A small sound classifier, trained from scratch.
Training: muon at rate 0.016, 23200 steps, batches of 128, held-out accuracy 94%.
Rows from block 7 of a small sound classifier, named by matrix and row number. Rows with one number belong to one channel. Each number is 500 + 50 x the weight over its row's rms, rounded and kept within 0 to 999. All counts start at 0. Numbers have three digits each.
After each channel's rows are labels from the 100 clips, of 14976, where the channel reaches its largest size: "strongest on" is what is common among them; "loudest" is the band of the loudest frequency at the time of the peak. Only what is clearly more common there than usual is listed. The data: struck, bounced, scraped and rolled objects made by modal synthesis. In brackets: how many of the 100, against the usual share in percent.
# filt: filter width-3 conv, dilation 4 (model.blocks.7.filt.weight, 192x192x3, each kernel summed), inputs 96-191
# gate: gate width-3 conv, dilation 4 (model.blocks.7.gate.weight, 192x192x3, each kernel summed), inputs 96-191
# out: residual pointwise conv (model.blocks.7.out.weight, 192x192x1, transposed), outputs 96-191

filt.117:501580464553435480530489503468527576596451607553473462460439518459473501545557607466524487446518544461477538450538511501537468464579498525457458492411491570445496508553494566515552553512416567558451428479471417488456435519559529457491443574503504550460401549446459369611516544423532456484
gate.117:517450547538454496514436602457432470472501432473441465586500541512606480546561502463451513528561496634537520510540559393555484472449567433566520482554411539496437421502404419516545483541556478543479468574512530518508516500455392420489503476494560507526551546507545534475457548527429505505
out.117:467447533422481542411537536534490580575470452448424480543516512526556469478464532572507531494538566561520511485507480443424428485535554543464531489404449527584496525465477460463538554491519534517381525488419432496460398500532521401506416571534538488515527506538430533471535545448559552580
strongest on: repeated hits (41 vs 19.5)
loudest: 500 to 1000 Hz (47 vs 21.9)

filt.71:632477557498464532509500446461497485526480504444458538480395446413513517589573564564476491486491585407477473482419540557535507522442436547512551536494484503533526475543524489448485398604508449489533641466433635479430527470458568457616492500521504482507542587457555518462500430526620532537
gate.71:574469548501516460555457571487442513515452481568569461426452514537489478517403491501516444468488529447554412468481461569566530485513498550541529566459405464514457546438574538463479502384462399502524427519486477521495536463400529417432457477567512512503615529487482578512494580431455517468
out.71:508547483461505451435478493560493480463514437521451516586491471437461500454468542472379528518523516619478600494512488469578588445640414441455470476548405578504496406510462547454462492506498548502519443403397524556504538604550524500495470427554524501543510524543579402529532493577586544490
strongest on: bouncing (65 vs 20.5); plastic-like damping (39 vs 16.5)
loudest: 500 to 1000 Hz (46 vs 21.9)

filt.156:459446520469453521547569468570481455479495508456507478571488539500572489477411529465534515409496590342490528549394466496506502588512540510411437539519477549480502493498544534493540541497511511406464547458534466389563471548448523452551536483441523576545503539534468480499575475503426493499
gate.156:511454513562515457518471550399535552556508442600496560566458539503476434417567554506592477517539480571635596558378487457545513434511545410475500486547481559452471424569568581546565583439462552522528593437539540577523482458515466477446511523521518484479524444446550503437483454529533480525
out.156:547548467541469503446415553526522555461517472492385491472493465522409602515383482519403437486433590456588461436570535419541456507490502582451502484460498535371470597490522445529575585402488398558518503519409482558521504585528554483506550476469530374471448540453457439533487528462412453498
strongest on: plastic-like damping (45 vs 16.5)
loudest: 250 to 500 Hz (39 vs 18.6)

filt.141:535483585549469543556536482465427543570536491402519471546467527510426528456460559516434504617575498498419544495510551452547500464476489557417537337545423460551520537466476532487465490554463416492518368477479529530447481504529574549562505433455363488470476493459511489503557472463482464491
gate.141:531511535545543413544510579477395460512550498504596437561439543522503515545523542452461476459525507558496551378442505448415496591467467484512549438532409518544506458545463494463655502527518473475561499492496455486462506480441468483424550485382433617447503357522494591569420541458441547561
out.141:482552395512523561509453529540431512553623469483522535499548423453502443446532550444515397489457506588574506487473543366526500521517553463522433478584478498446458543464461547564523582546519459555428526455508544457492436424391567473470577587503604483467548510547557531464424389461514505475
strongest on: steel-like damping (40 vs 16.5)
loudest: 500 to 1000 Hz (44 vs 21.9)

filt.106:565494419566536463506507423603560534537539495483528486456397479524422438488497477462418507409538454493456418532524501626480554412555595430566555554538561525469545483404502528494461618546485521572460515504414506419545517483520513503541446476460508560526508534513556544505525646511450624520
gate.106:397509664541441517482451567438437462444497456524520431522467508461486565515487573559579492517496464484502543471514498460503534565509524532454477478563408403438478527539412537473493473565517520497570565525471504490539470433479460460476511475464480527540501463540491563502524486418514458527
out.106:474542467404470482479493476478519438551507479547422571438499454624572420506577601508444589466521458490476462510564438547416550495426488510441563508532476468477510584518513493492505468511518534529435471490529466485525517578510531520436493563491517455563512511474470469533508558528560447477
strongest on: plastic-like damping (63 vs 16.5)
loudest: 500 to 1000 Hz (44 vs 21.9)

filt.94:461498496546513512487521543460463482398514463565371533497506566609488454495593620468524528510509519421522479386467522449558423520469441497487554475553549462527471524488494522562532516464527577473570427496507481466559475563525451596498548493481539435473519493441443482384472513497537494520
gate.94:606553566480557413523517522590555527585505470540518604499432528521528504523501431501432593449513472515485427525538474579372493538498439471460544496501511515423534495487599429484464467554531514572483494616558456528542543496447514527491537456552501503556525570447475533424484548481452508479
out.94:441597509403536386567526498475429455524539447539488459421447522442483458542454536456504582455464492520507529539429518581450503489562542520404540548512553445535617646514494526537458560497591545446470529572573543527443476462543510446573496455509425482517517459519531485496521480445517550507
strongest on: plastic-like damping (42 vs 16.5)
loudest: 500 to 1000 Hz (44 vs 21.9)

filt.34:597559436528471443527455571469496564519511440426560485618446502534503415555509518429498531508433475490478527479507512535480465490530552522490463516506461460454536539438474620515422520437490534495439469491439506477572557556520416525465570552457555443499380545510556533478489474478551438492
gate.34:486476420565518549514525469450526479475439524489560553435469614496462462521523464609505470546517459486464452444566379431407443455526606507509490465575367547438461516534473439517488487532436496456413410595528586545553513475489533475291469470523530518516496549542516504486556409553473541513
out.34:478524491519495546464459464431522518531367514431473506495463495433531463421492430540480529478530446510403495442403455532439546543515600388515508508472482460498555548648452570475490473586533576488494455532540472405606477535504486477497491505488455596439541490524492579491493535496566493568
strongest on: plastic-like damping (79 vs 16.5)
loudest: 500 to 1000 Hz (44 vs 21.9)

filt.189:512492512501583423456565477588472484543418451464438454481491509539519431451366487558546592473532536451510489507588541482451500518619548461630572499448576583516557505465546557501465457577562397481530481528526544510521418487508468517518513441562591542446465550478544554482562530578554458494
gate.189:522473415503464449471464510579472448490565478545561511510433524543432493495518468545487455450492509511517498427443497529403553419555451583498513556555503459430443529393401540523525578476434514554468366539403520540498516404519595549487522516584474432475568498561565559516468467560530517545
out.189:506509488502485533566473443486421564564516507506455448468554472567623497461404531418508482461424512491523402512558500506404544472556576474480471509440524463530566483419438522483553553493482473521450483519522530530535603425579591449622511478628502513538419441552497512351551529414577498613
strongest on: rolling (43 vs 19.9); scraping (43 vs 19.9)
loudest: 250 to 500 Hz (39 vs 18.6)